Rows from block 9 of a small segmentation model, named by matrix and row number. Rows with one number belong to one neuron. Each number is 50 + 15 x the weight over its row's rms, rounded and kept within 0 to 99. All counts start at 0.
Before each neuron's rows are labels from the 100 images, of 14848, where the neuron reaches its largest size: "top examples" is what is common among them; "lies over" is the class under the peak. Only what is clearly more common there than usual is listed. The data: coloured fractals of 300 iterated function systems on busy backdrops. In brackets: how many of the 100, against the usual share in percent.
# gate: MLP gate (model.blocks.9.mlp.gate.weight, 768x256), inputs 86-171
# fc1: MLP up (model.blocks.9.mlp.fc1.weight, 768x256), inputs 86-171
# fc2: MLP down (model.blocks.9.mlp.fc2.weight, 256x768, transposed), outputs 86-171

top examples: black (26 vs 8.5)
lies over: fractal (100 vs 14.2)
gate.591:52 75 41 25 41 28 82 39 57 29 38 38 55 30 55 26 53 33 36 64 46 51 29 50 49 57 66 48 29 38 40 27 78 49 53 39 40 51 52 31 73 52 51 74 60 57 63 44 74 42 61 51 58 46 29 32 49 66 61 58 47 33 50 75 47 54 21 51 59 45 67 52 51 51 56 37 46 17 34 43 34 25 52 57 60 68
fc1.591:62 32 37 55 44 38 10 58 48 57 80 51 47 49 53 32 48 55 83 33 63 60 29 44 65 17 42 40 31 33 75 36 35 82 44 40 66 37 29 65 61 37 33 47 53 45 23 50 75 29 58 21 48 31 48 42 50 22 59 39 56 38 74 61 39 59 45 28 49 45 64 50 47 58 44 81 28 44 86 81 37 58 21 31 33 23
fc2.591:49 45 47 90 55 43 17 59 40 69 70 72 31 57 50 36 50 50 63 44 38 45 54 41 72 47 43 38 66 35 54 04 60 62 47 58 53 60 42 59 55 54 51 58 33 46 61 43 75 27 67 43 21 60 57 02 33 24 39 30 48 36 52 52 45 61 47 52 54 46 24 69 80 46 46 34 55 50 51 45 47 52 42 41 59 49

top examples: black (30 vs 8.5); grey (28 vs 8.5)
lies over: fractal (44 vs 14.2)
gate.46:41 68 69 58 54 75 37 22 21 39 88 48 68 41 46 58 73 49 50 41 43 41 62 73 60 62 61 47 53 60 96 54 21 45 47 57 24 36 47 49 44 58 74 50 50 66 54 37 70 51 47 11 53 73 53 65 47 53 43 43 59 28 44 53 67 40 34 48 65 85 49 60 56 49 50 20 53 31 28 20 45 78 61 48 52 61
fc1.46:37 35 68 58 55 54 61 56 43 57 51 60 54 49 50 22 65 68 23 61 56 47 41 45 43 29 66 38 52 40 54 32 63 79 22 53 42 29 65 49 57 49 65 50 55 43 46 67 42 47 59 49 54 70 67 30 47 68 46 30 52 48 41 52 74 62 56 41 60 52 75 59 70 50 46 67 46 72 47 35 19 46 30 56 62 36
fc2.46:65 44 46 58 37 43 44 30 54 49 65 54 52 33 46 30 41 54 65 13 01 45 61 68 51 65 28 47 85 69 52 59 32 48 39 48 24 50 51 50 37 49 86 66 14 67 35 18 48 62 46 26 59 64 64 75 50 64 41 55 34 44 52 50 57 49 44 44 74 81 44 78 78 64 66 63 62 55 61 51 52 56 56 60 50 44

top examples: black (30 vs 8.5)
lies over: fractal (39 vs 14.2)
gate.100:43 70 08 66 51 53 56 72 46 44 64 57 52 40 40 49 43 62 57 79 54 62 65 51 57 49 36 60 57 55 69 37 50 52 37 65 54 41 59 34 25 24 36 49 37 62 51 63 30 57 81 49 69 35 59 54 39 47 36 68 59 53 26 72 60 08 49 60 54 65 41 33 73 57 63 42 51 34 37 54 40 41 28 26 45 32
fc1.100:61 51 64 63 36 38 57 45 49 38 52 42 38 47 49 65 44 31 47 55 44 48 74 48 78 20 72 46 32 48 60 57 50 57 42 45 47 55 53 52 66 38 74 37 77 51 57 31 71 59 50 42 37 70 31 47 87 71 57 63 83 51 62 35 55 52 46 45 68 45 47 44 27 31 49 49 40 58 40 29 49 61 74 45 75 84
fc2.100:68 53 60 62 60 18 49 60 56 65 41 87 69 68 45 43 55 43 50 72 55 55 66 83 35 51 49 54 81 39 47 70 51 33 52 41 22 60 38 17 34 36 74 57 71 41 45 57 61 51 02 71 42 41 66 23 53 40 53 61 74 49 63 18 38 33 38 57 52 61 44 51 32 49 66 39 25 59 57 58 59 23 73 58 69 51

top examples: white (49 vs 8.4); grey (27 vs 8.5)
lies over: fractal (65 vs 14.2)
gate.752:51 85 64 52 54 41 70 32 66 35 66 39 36 59 40 49 19 69 39 55 64 40 45 46 53 45 43 33 50 37 39 44 26 62 69 51 62 70 55 59 28 64 49 50 45 40 35 42 45 45 32 41 30 34 51 52 24 42 41 74 58 25 54 73 58 50 28 53 67 54 65 58 54 48 53 56 38 12 58 52 41 53 52 55 38 28
fc1.752:51 58 54 58 58 48 71 56 85 19 89 41 45 36 37 32 30 51 36 68 20 51 58 80 34 23 54 26 45 64 31 51 47 59 51 44 48 76 51 43 41 67 54 61 37 76 56 71 61 40 48 28 17 54 57 46 22 38 34 33 79 56 69 56 52 59 48 67 69 38 56 52 49 50 69 71 48 46 49 67 40 53 56 64 45 21
fc2.752:32 57 61 50 53 42 68 45 82 29 81 24 34 56 50 33 18 74 26 44 63 73 34 42 61 43 44 40 49 69 37 41 31 45 45 61 60 79 68 31 23 50 37 54 38 69 57 48 77 42 41 23 31 68 41 52 42 47 28 39 23 48 48 64 43 67 40 46 46 53 71 75 54 33 65 45 53 05 32 62 31 59 47 67 49 19

top examples: grey (47 vs 8.5)
lies over: fractal (56 vs 14.2)
gate.131:33 19 27 67 23 44 38 49 33 59 38 41 44 63 70 46 46 51 49 54 79 51 45 53 56 42 42 43 63 65 62 65 42 54 28 63 48 57 59 60 60 66 66 49 48 53 02 25 69 51 50 47 29 36 61 77 28 48 54 39 25 30 56 52 36 54 47 33 44 49 46 53 70 56 47 36 70 70 42 58 61 43 29 27 40 32
fc1.131:60 65 55 51 49 51 43 37 47 60 48 55 57 44 21 58 63 49 62 50 30 62 51 40 47 61 47 44 60 60 61 48 47 52 60 58 34 36 71 83 45 47 51 27 43 30 72 43 48 41 37 33 33 21 57 83 33 14 53 56 62 66 50 55 39 12 53 57 49 70 31 34 68 43 31 59 31 39 37 28 62 44 58 72 58 44
fc2.131:49 77 49 55 50 22 37 81 57 80 44 27 46 60 39 43 29 43 52 42 36 46 19 46 41 54 86 68 61 55 43 61 41 58 43 31 50 46 40 62 62 58 41 27 55 46 54 45 16 48 39 70 24 41 35 75 38 46 44 35 51 77 31 48 20 57 36 64 76 43 32 61 54 68 44 27 55 34 68 44 62 37 80 62 46 54

top examples: grey (25 vs 8.5)
lies over: fractal (59 vs 14.2)
gate.643:53 44 40 33 51 44 52 45 66 48 59 41 66 67 74 30 57 26 45 26 60 54 45 48 36 55 37 60 72 40 49 46 50 54 40 83 53 52 31 59 32 78 45 47 45 35 66 32 49 61 54 46 43 51 57 41 44 62 30 53 29 29 40 40 40 51 53 64 47 35 64 72 45 31 71 62 44 65 46 48 60 43 56 55 45 62
fc1.643:64 35 53 40 55 52 34 61 64 43 62 43 52 50 77 47 61 34 56 29 63 20 35 40 54 47 52 69 68 59 32 49 28 46 60 83 66 63 24 60 28 62 31 24 41 44 46 50 35 47 32 39 44 60 68 64 48 56 34 54 21 33 58 67 43 63 61 58 58 40 58 57 39 12 62 43 64 43 40 49 46 51 33 44 31 69
fc2.643:39 34 61 68 70 13 87 35 45 58 70 67 50 33 47 63 71 70 86 39 70 52 43 44 41 47 44 50 53 50 40 08 54 45 28 62 63 61 71 69 67 51 44 46 46 40 64 54 34 30 79 56 50 50 22 61 68 44 65 36 66 63 38 77 20 42 45 42 68 68 36 39 33 52 35 19 53 35 53 31 36 54 27 61 64 58

top examples: white (45 vs 8.4); pink (28 vs 8.2)
lies over: fractal (72 vs 14.2)
gate.688:52 48 50 20 49 47 67 21 77 64 72 44 49 33 31 47 58 71 42 61 44 64 45 40 47 57 54 56 34 35 39 48 53 38 80 59 39 52 14 34 38 39 33 46 39 42 46 39 56 31 48 40 15 46 68 52 71 60 61 51 27 77 30 46 74 69 57 50 82 60 55 45 40 45 72 67 40 74 45 47 45 48 49 87 58 38
fc1.688:19 41 38 43 63 30 55 44 65 42 57 59 40 28 21 50 61 48 29 33 37 42 60 19 42 70 53 52 18 44 21 47 42 48 68 38 26 60 68 46 32 18 38 71 38 58 62 49 37 31 76 41 55 38 56 55 60 55 38 72 79 48 54 47 39 54 74 59 24 42 41 49 35 54 49 39 45 77 69 59 60 40 58 64 55 48
fc2.688:52 34 55 41 77 53 38 64 76 50 65 40 55 49 58 43 48 76 67 64 46 58 45 61 51 54 65 45 28 30 57 66 55 27 71 53 00 33 32 56 66 27 42 34 64 46 36 42 59 48 41 46 51 44 61 50 56 36 59 50 40 64 59 58 37 69 52 84 31 57 15 67 26 60 72 53 15 61 63 53 35 56 78 54 44 61

top examples: grey (33 vs 8.5); pink (30 vs 8.2)
lies over: fractal (46 vs 14.2)
gate.441:40 53 23 63 73 59 46 53 56 62 28 30 41 38 61 67 10 58 53 36 30 28 42 38 41 52 46 40 26 47 59 65 70 33 50 64 67 45 29 82 59 49 35 52 66 36 57 32 24 63 35 39 41 41 22 73 66 47 64 50 47 52 49 59 34 67 59 71 60 58 38 42 48 38 68 56 67 63 32 48 52 57 68 60 60 60
fc1.441:57 33 70 47 52 65 23 26 58 58 50 52 71 57 59 66 49 43 70 52 74 53 62 46 51 41 30 49 63 18 56 75 45 34 57 62 67 50 46 68 37 47 47 70 50 44 60 50 68 46 50 64 47 32 43 51 36 64 41 63 40 55 38 34 59 53 68 16 44 47 72 77 61 62 67 65 34 48 27 43 74 19 52 53 50 70
fc2.441:42 33 60 67 37 43 33 31 24 52 42 36 36 65 44 25 60 63 46 53 78 46 53 65 34 49 59 44 39 32 64 68 38 37 49 57 57 37 71 70 49 60 40 69 40 58 56 47 46 53 42 26 56 55 82 78 41 44 46 51 26 59 46 56 61 55 42 64 31 64 49 28 72 45 48 33 40 61 33 24 62 51 51 34 55 36

top examples: teal (32 vs 8.3)
lies over: fractal (33 vs 14.2)
gate.48:50 56 92 29 71 58 51 50 62 39 47 15 55 82 55 20 50 43 61 55 62 31 59 46 61 48 49 43 32 54 50 36 55 71 73 64 68 47 59 55 59 30 45 28 55 47 57 42 58 56 39 56 31 29 72 68 23 56 23 57 45 51 38 62 46 67 67 39 33 53 44 35 69 59 53 45 61 34 53 30 49 45 51 50 43 36
fc1.48:50 60 32 70 38 41 51 37 51 62 50 81 35 32 57 69 38 39 67 51 65 59 48 61 61 43 50 73 53 42 54 51 44 56 25 25 45 47 53 37 41 56 54 72 46 71 49 55 27 33 50 50 76 69 41 28 81 57 61 26 45 46 52 35 69 51 55 66 38 46 67 84 46 43 40 43 61 65 60 49 41 52 56 39 49 45
fc2.48:39 34 41 51 55 46 32 52 57 64 66 53 33 48 45 19 62 61 46 49 51 39 65 45 58 39 48 48 29 48 62 38 57 58 73 57 58 58 50 59 66 35 62 44 57 45 49 44 62 76 53 79 32 44 41 22 42 45 47 68 69 63 43 60 60 69 65 33 48 54 47 48 45 52 58 39 64 26 54 33 45 40 46 33 51 30

top examples: yellow (29 vs 8.2)
lies over: fractal (100 vs 14.2)
gate.691:34 58 28 55 48 45 72 52 47 54 59 42 40 62 66 21 54 43 63 70 47 41 31 83 62 61 43 33 72 58 70 58 79 64 71 71 63 43 26 42 17 31 52 67 43 53 54 54 41 28 45 43 49 49 47 21 34 60 35 36 61 39 59 22 46 57 51 57 50 47 72 40 32 52 80 59 37 44 74 39 52 26 66 53 60 23
fc1.691:74 51 44 46 58 60 15 28 65 54 48 65 72 56 58 63 58 50 43 38 68 54 97 28 55 38 54 60 48 39 30 71 21 32 45 41 33 45 65 32 41 62 34 48 48 59 59 80 62 63 59 44 55 36 39 39 59 42 59 61 58 76 52 64 70 53 60 41 46 45 13 34 44 47 29 33 61 66 49 58 62 76 61 71 50 32
fc2.691:74 61 17 54 54 76 64 40 67 59 52 58 45 68 59 48 48 53 53 34 77 34 67 61 26 44 46 61 77 40 31 39 42 47 77 29 38 32 32 36 43 49 48 50 44 55 91 51 40 49 62 28 48 40 25 45 55 58 61 44 48 74 52 60 49 57 33 64 49 29 20 59 28 49 35 42 58 39 52 41 43 72 57 62 47 52

top examples: black (31 vs 8.5)
lies over: fractal (77 vs 14.2)
gate.500:11 56 44 48 54 49 33 34 67 57 61 44 70 56 65 57 67 65 63 67 60 66 52 28 42 52 78 57 28 52 57 41 52 45 50 44 32 35 60 62 40 54 39 45 63 53 66 43 26 35 55 41 51 33 84 69 39 42 35 43 30 22 64 26 58 16 29 63 47 57 69 58 60 60 63 47 37 53 58 36 52 28 39 42 26 57
fc1.500:49 62 55 65 54 66 39 48 46 67 30 60 31 40 34 41 53 65 67 38 59 62 55 75 36 49 40 45 65 66 38 40 50 48 58 53 44 49 41 73 97 38 33 44 49 56 45 44 48 35 85 31 61 39 48 59 53 64 59 57 47 40 54 79 42 52 28 38 47 42 71 40 54 38 35 40 44 59 54 49 24 57 62 45 60 66
fc2.500:41 83 48 59 54 52 36 39 60 34 54 50 42 69 39 57 58 41 43 50 58 43 12 61 40 35 50 21 51 37 57 42 51 47 52 53 36 54 47 17 72 63 61 31 77 51 51 74 29 44 47 49 60 81 65 48 50 22 58 39 59 48 74 65 66 24 32 44 25 56 54 62 37 44 37 47 57 56 41 62 54 55 53 51 53 43

top examples: teal (33 vs 8.3)
lies over: fractal (95 vs 14.2)
gate.327:62 80 37 21 42 72 49 58 35 43 74 15 64 52 63 59 71 35 58 28 24 48 30 51 51 61 47 48 61 42 40 61 57 69 59 44 58 69 78 51 73 38 48 51 32 31 62 41 55 60 58 49 48 67 60 49 32 78 59 45 37 55 64 55 62 64 49 37 53 69 52 42 47 70 59 52 34 35 69 43 58 61 34 47 44 35
fc1.327:70 47 64 48 23 46 55 50 18 46 43 44 57 40 50 40 62 36 72 44 30 46 40 47 66 63 29 88 45 75 49 73 70 48 51 58 49 59 65 39 74 70 54 47 25 53 45 23 76 61 59 78 44 49 53 70 37 64 52 32 53 52 50 45 43 40 51 29 49 55 76 28 54 66 60 41 25 48 47 59 59 70 44 28 53 60
fc2.327:49 61 67 60 58 01 44 54 46 46 47 55 53 53 58 64 49 56 49 34 26 54 50 14 45 50 42 51 43 58 62 34 30 67 45 44 56 61 58 63 60 38 44 36 82 69 46 41 63 39 39 69 41 57 35 44 53 73 38 19 67 35 31 71 26 32 54 25 57 59 53 46 22 70 57 58 56 65 55 41 44 83 43 48 35 26

top examples: pink (26 vs 8.2)
lies over: fractal (49 vs 14.2)
gate.434:33 37 53 31 72 40 63 79 40 89 24 37 39 59 27 27 55 65 39 34 55 64 35 79 39 60 68 37 59 50 32 41 78 45 65 53 27 40 71 27 71 45 76 47 42 54 54 35 39 32 46 51 54 34 39 39 69 72 46 56 33 32 56 40 55 68 65 66 43 38 36 48 49 41 40 37 46 40 47 50 82 51 69 60 31 55
fc1.434:40 35 49 65 47 74 45 42 33 10 53 50 87 40 99 59 43 40 58 64 36 56 56 23 33 58 54 64 31 42 73 49 50 44 47 49 79 56 46 66 31 67 30 59 59 28 48 52 71 64 47 25 77 54 50 71 48 38 45 46 76 65 49 49 37 16 48 30 51 47 55 60 68 48 49 35 51 44 42 42 31 32 55 35 57 58
fc2.434:69 69 34 64 46 64 25 65 46 58 51 56 38 14 15 72 35 43 42 56 53 45 46 46 49 62 46 26 42 65 45 26 47 61 51 67 22 28 89 66 67 29 53 47 41 37 71 42 62 35 63 52 68 37 39 50 35 71 66 42 31 30 56 67 60 68 69 38 64 64 60 66 29 27 63 33 45 53 65 82 61 43 44 42 51 56

top examples: pink (38 vs 8.2)
lies over: fractal (45 vs 14.2)
gate.429:42 43 71 44 38 50 85 30 70 70 24 50 68 24 32 24 42 50 54 46 38 34 67 56 59 30 32 41 52 77 59 38 52 53 50 55 55 59 57 54 74 31 28 53 40 69 34 67 61 42 63 37 46 43 60 58 83 54 48 37 31 24 39 48 73 70 65 51 32 71 36 53 51 73 22 29 36 54 37 34 52 61 53 64 75 50
fc1.429:74 57 43 60 53 49 47 46 63 56 59 22 49 64 17 68 43 50 52 60 53 53 54 57 68 54 43 33 59 68 53 68 42 50 32 28 72 65 58 43 41 64 06 59 60 49 58 26 04 64 37 52 42 39 64 51 79 37 69 18 68 41 62 51 50 42 43 46 66 48 54 70 57 45 44 66 39 60 61 57 18 51 82 59 51 64
fc2.429:39 66 68 52 50 47 27 56 14 52 46 42 52 46 38 48 52 20 44 43 59 30 26 50 46 65 74 53 26 63 41 54 62 51 60 72 75 73 48 47 58 21 61 32 67 39 60 14 48 68 54 39 34 55 65 75 41 49 39 42 77 43 52 47 45 51 38 54 53 39 46 23 71 61 37 53 78 48 13 59 81 26 46 56 69 48

top examples: white (52 vs 8.4); grey (38 vs 8.5)
lies over: fractal (96 vs 14.2)
gate.273:68 64 58 31 68 57 55 51 70 51 26 24 45 37 53 59 38 77 50 75 79 68 57 43 51 64 41 52 77 26 75 35 72 69 33 54 48 54 46 54 50 48 52 32 54 49 37 41 61 84 60 24 56 55 19 44 66 43 60 48 55 37 31 46 70 51 37 35 42 34 60 76 89 74 46 44 58 61 69 63 61 57 48 67 32 72
fc1.273:35 80 43 24 41 49 49 42 47 46 71 37 74 33 72 53 55 63 24 83 48 57 34 66 35 44 60 36 40 66 72 31 22 40 27 58 45 32 77 30 21 50 26 43 19 59 55 26 58 47 70 38 25 54 39 51 64 47 44 35 57 29 49 52 68 58 32 56 42 40 28 22 44 40 59 52 61 39 40 38 42 75 75 64 66 47
fc2.273:34 59 40 24 47 41 64 71 30 43 58 47 62 36 47 38 62 39 34 40 33 62 60 58 43 63 29 69 41 37 59 76 36 38 61 50 35 43 77 25 23 78 59 41 39 60 47 37 71 29 52 38 20 72 18 41 48 61 53 50 28 33 59 67 51 48 57 55 44 41 63 57 52 36 72 44 57 47 50 49 54 50 42 42 33 48

top examples: white (59 vs 8.4); dense (31 vs 7.5); pink (26 vs 8.2)
lies over: fractal (99 vs 14.2)
gate.613:37 55 64 55 92 64 39 46 72 61 20 63 46 64 16 44 38 55 00 60 25 54 41 43 36 35 52 31 42 49 61 47 44 50 57 47 28 85 15 49 26 54 60 51 45 68 52 37 51 69 54 29 76 54 84 60 38 62 38 44 73 70 27 34 41 66 47 56 52 37 05 44 51 53 43 53 73 54 66 49 75 41 66 38 37 75
fc1.613:36 53 50 62 43 14 31 40 21 60 64 85 25 61 55 67 77 25 63 69 42 48 71 50 27 48 36 68 58 53 57 58 59 30 73 50 60 47 52 26 38 38 51 49 64 61 51 31 37 48 56 69 58 61 50 56 29 81 69 76 50 57 48 66 42 52 55 51 83 87 61 56 39 44 42 60 39 23 25 28 40 31 35 44 37 45
fc2.613:48 74 64 58 63 84 66 40 00 59 67 46 29 75 31 45 72 50 72 64 41 38 55 66 51 43 51 66 47 66 24 45 61 34 66 55 67 63 83 44 74 63 64 63 55 76 48 66 63 34 56 47 49 44 63 59 35 57 66 60 60 47 45 60 61 43 57 76 90 58 69 47 50 59 71 47 51 53 19 31 51 51 38 26 52 45

top examples: teal (25 vs 8.3)
lies over: fractal (40 vs 14.2)
gate.511:37 51 70 67 60 60 56 36 27 54 63 60 55 62 43 39 26 41 43 71 59 39 82 43 55 23 70 49 60 59 37 80 50 47 22 60 67 27 46 60 65 69 20 45 49 48 31 68 43 89 68 52 46 77 23 68 37 26 62 78 55 47 28 49 71 51 40 48 30 67 57 54 57 23 59 53 51 52 65 36 66 47 39 70 46 58
fc1.511:66 60 33 38 23 62 57 68 60 39 70 17 61 36 52 79 58 51 57 56 24 56 77 39 23 39 41 59 65 69 35 54 30 50 55 57 46 26 39 27 31 36 60 56 88 65 49 71 29 30 44 65 31 52 33 61 39 50 37 40 35 42 53 36 53 38 56 32 54 32 36 57 50 65 76 50 46 73 57 45 54 40 87 63 37 44
fc2.511:42 59 40 65 29 15 48 43 69 61 45 41 47 25 37 44 63 70 75 69 55 64 53 43 57 49 36 61 62 34 36 48 30 48 59 62 28 39 72 53 29 26 37 82 82 54 50 37 22 44 54 55 57 51 38 77 35 55 39 46 53 28 55 26 54 22 37 54 61 52 58 62 33 63 70 73 51 54 51 62 44 73 61 24 46 49

top examples: teal (49 vs 8.3); green (26 vs 8.3)
lies over: fractal (47 vs 14.2)
gate.202:60 64 38 47 68 51 56 60 37 48 30 54 38 27 59 65 68 43 58 65 52 38 71 15 57 62 47 63 82 50 38 68 74 35 56 85 66 44 61 47 51 43 18 26 39 54 60 64 23 66 52 62 59 50 51 58 56 46 45 72 68 60 66 47 76 41 39 57 41 63 52 59 38 74 79 25 45 68 59 46 57 55 58 67 65 13
fc1.202:69 60 57 07 38 49 47 51 33 44 68 45 66 56 58 61 30 52 24 34 39 43 61 42 54 34 73 36 30 26 29 47 17 65 58 59 41 50 62 47 21 53 68 68 62 45 21 47 60 56 28 45 45 55 56 30 60 46 40 50 36 37 33 55 51 51 46 40 53 56 63 44 40 32 39 62 52 35 49 22 64 39 29 26 49 58
fc2.202:56 60 32 59 28 42 30 49 30 71 59 48 64 38 37 32 45 43 75 50 80 49 35 67 63 41 51 64 51 44 48 19 34 69 50 47 45 67 72 66 70 57 63 53 36 54 19 49 91 37 61 40 48 43 69 28 44 65 76 54 34 52 58 41 47 52 31 31 47 38 67 40 17 45 53 46 36 54 54 81 53 71 49 39 75 51

top examples: white (39 vs 8.4); dense (30 vs 7.5); pink (25 vs 8.2)
lies over: fractal (75 vs 14.2)
gate.363:31 48 52 36 44 37 32 80 39 72 72 18 29 64 49 62 14 26 12 58 27 48 16 30 68 61 56 32 60 44 64 43 30 30 57 56 38 42 41 52 61 61 48 63 58 62 42 60 41 60 67 72 70 47 66 70 49 18 66 56 29 57 70 66 54 64 79 94 45 41 30 36 61 58 71 83 64 73 66 55 71 44 28 34 56 42
fc1.363:56 79 46 56 65 46 39 40 75 63 49 49 21 42 32 63 33 30 63 38 36 37 54 35 48 92 39 39 49 70 32 20 40 46 66 54 53 50 52 40 48 21 41 57 45 56 61 46 37 41 49 23 57 23 52 71 39 37 64 52 55 54 63 57 57 43 52 40 60 62 32 32 47 57 51 77 52 58 65 77 60 50 38 68 17 36
fc2.363:41 12 35 44 50 75 48 70 51 81 38 54 45 59 68 41 29 38 19 54 22 60 71 52 68 66 77 63 69 22 58 78 49 60 48 48 32 42 21 54 19 77 55 39 53 32 32 39 74 57 40 49 60 47 34 35 52 18 56 45 45 21 36 53 63 55 44 46 62 46 37 48 49 25 60 67 68 58 40 59 42 18 61 54 47 49

top examples: yellow (25 vs 8.2)
lies over: fractal (34 vs 14.2)
gate.263:45 56 54 63 59 52 34 62 53 69 49 57 64 42 55 48 38 60 62 61 46 56 32 79 63 71 42 44 65 48 34 49 51 72 71 54 54 37 65 27 71 28 24 28 45 54 64 87 77 85 79 49 59 54 50 43 39 59 64 70 57 30 77 52 74 55 50 62 51 56 46 43 73 79 36 46 38 41 66 50 55 54 54 76 43 69
fc1.263:45 38 38 77 34 75 49 23 13 41 84 48 81 49 42 42 70 72 55 66 62 40 67 60 68 50 48 57 21 61 54 40 58 55 52 25 37 66 99 48 54 96 31 52 69 52 28 36 68 57 69 81 38 87 59 50 44 48 63 58 71 44 52 67 55 44 32 50 45 60 51 53 61 58 51 49 69 49 66 67 40 61 49 40 60 50
fc2.263:51 57 52 64 63 68 34 41 27 41 81 33 49 77 29 54 59 43 63 39 54 80 54 69 53 54 49 46 02 35 61 43 23 47 44 24 73 34 98 27 61 55 62 28 30 58 56 43 45 55 68 63 51 34 42 57 61 44 55 37 53 25 69 70 37 49 44 60 72 71 69 43 62 44 57 72 67 62 61 39 57 73 72 71 60 68

top examples: teal (30 vs 8.3); grey (27 vs 8.5)
lies over: fractal (38 vs 14.2)
gate.150:65 63 57 56 40 64 50 52 24 56 45 51 65 51 16 55 69 31 30 64 99 42 36 52 57 43 39 35 52 70 75 43 59 33 49 62 45 62 31 64 39 79 24 53 58 45 20 53 60 59 47 51 41 40 37 55 38 91 34 40 51 65 42 59 60 57 43 51 66 22 66 68 44 40 48 47 44 29 50 03 26 65 57 43 65 48
fc1.150:50 73 41 41 20 43 50 38 34 63 49 67 45 43 63 54 36 67 67 26 52 65 39 69 40 58 59 52 51 18 61 56 60 62 60 67 57 52 67 50 56 36 52 67 42 53 50 47 25 51 51 38 63 53 51 58 44 35 62 50 44 60 46 58 43 58 44 59 21 43 76 43 04 34 72 40 44 60 27 64 55 33 53 56 42 51
fc2.150:37 56 68 48 42 63 48 51 22 52 54 52 47 40 55 49 56 64 61 39 30 36 79 43 29 32 40 70 44 45 55 89 47 84 53 54 78 47 46 53 85 63 64 37 43 48 56 57 71 61 49 55 73 55 46 44 35 52 21 63 71 32 64 61 63 47 41 46 42 64 19 35 37 71 59 35 45 64 38 79 41 63 39 60 49 53

top examples: white (37 vs 8.4); pink (25 vs 8.2)
lies over: fractal (48 vs 14.2)
gate.158:41 50 52 53 38 45 54 40 70 28 70 49 37 39 32 37 69 64 37 27 60 44 77 55 85 67 69 61 44 33 31 42 69 40 39 70 43 48 54 62 38 40 64 73 73 44 73 72 53 55 46 44 66 71 24 27 46 40 49 37 44 40 55 73 13 55 34 39 28 17 59 59 53 46 69 46 59 56 76 34 36 47 46 49 73 29
fc1.158:32 47 71 45 39 42 58 39 39 72 35 54 78 50 59 63 53 61 51 74 34 68 38 49 47 34 42 48 55 58 47 44 39 46 59 22 67 74 41 36 49 67 45 45 31 68 50 28 84 91 49 44 34 59 64 54 45 42 49 64 46 61 36 50 65 42 54 72 58 74 36 30 50 58 40 75 49 69 35 66 84 61 59 51 26 55
fc2.158:48 42 48 53 59 32 68 38 46 69 40 57 49 59 54 88 36 58 54 50 23 64 29 64 58 44 40 52 57 75 43 56 29 58 50 20 33 41 36 53 50 48 59 68 43 53 36 53 62 63 60 53 32 43 63 51 55 57 63 41 50 45 28 30 59 09 57 80 40 49 35 78 46 68 31 34 52 68 58 51 60 34 48 40 42 53

top examples: white (44 vs 8.4)
lies over: fractal (45 vs 14.2)
gate.266:66 42 46 49 42 66 66 66 40 43 48 43 61 46 54 56 79 19 53 59 54 66 23 67 35 41 42 45 46 39 32 28 37 49 61 40 57 48 34 51 53 55 37 38 54 59 28 47 39 56 60 52 38 77 35 40 61 69 75 52 46 66 81 60 46 39 60 34 33 58 56 19 48 46 70 51 62 24 49 29 20 58 60 70 37 64
fc1.266:34 71 52 52 53 77 66 65 55 26 71 39 48 68 42 53 41 22 31 60 46 39 55 58 56 44 59 35 54 34 62 80 39 63 24 52 54 30 77 25 55 41 73 54 65 50 67 45 49 73 16 65 47 53 26 66 55 52 64 33 50 61 68 53 54 51 65 46 40 51 81 76 50 43 40 36 58 45 53 69 76 50 38 49 15 34
fc2.266:60 40 19 64 54 54 43 63 45 64 36 17 77 53 73 48 40 31 36 56 53 63 53 36 61 52 48 52 48 39 38 90 50 66 69 29 61 74 60 23 25 66 62 45 20 29 65 28 51 52 78 50 49 44 58 62 28 39 33 54 62 53 45 56 00 56 55 54 38 69 55 57 25 23 56 52 50 51 84 75 54 31 48 53 44 48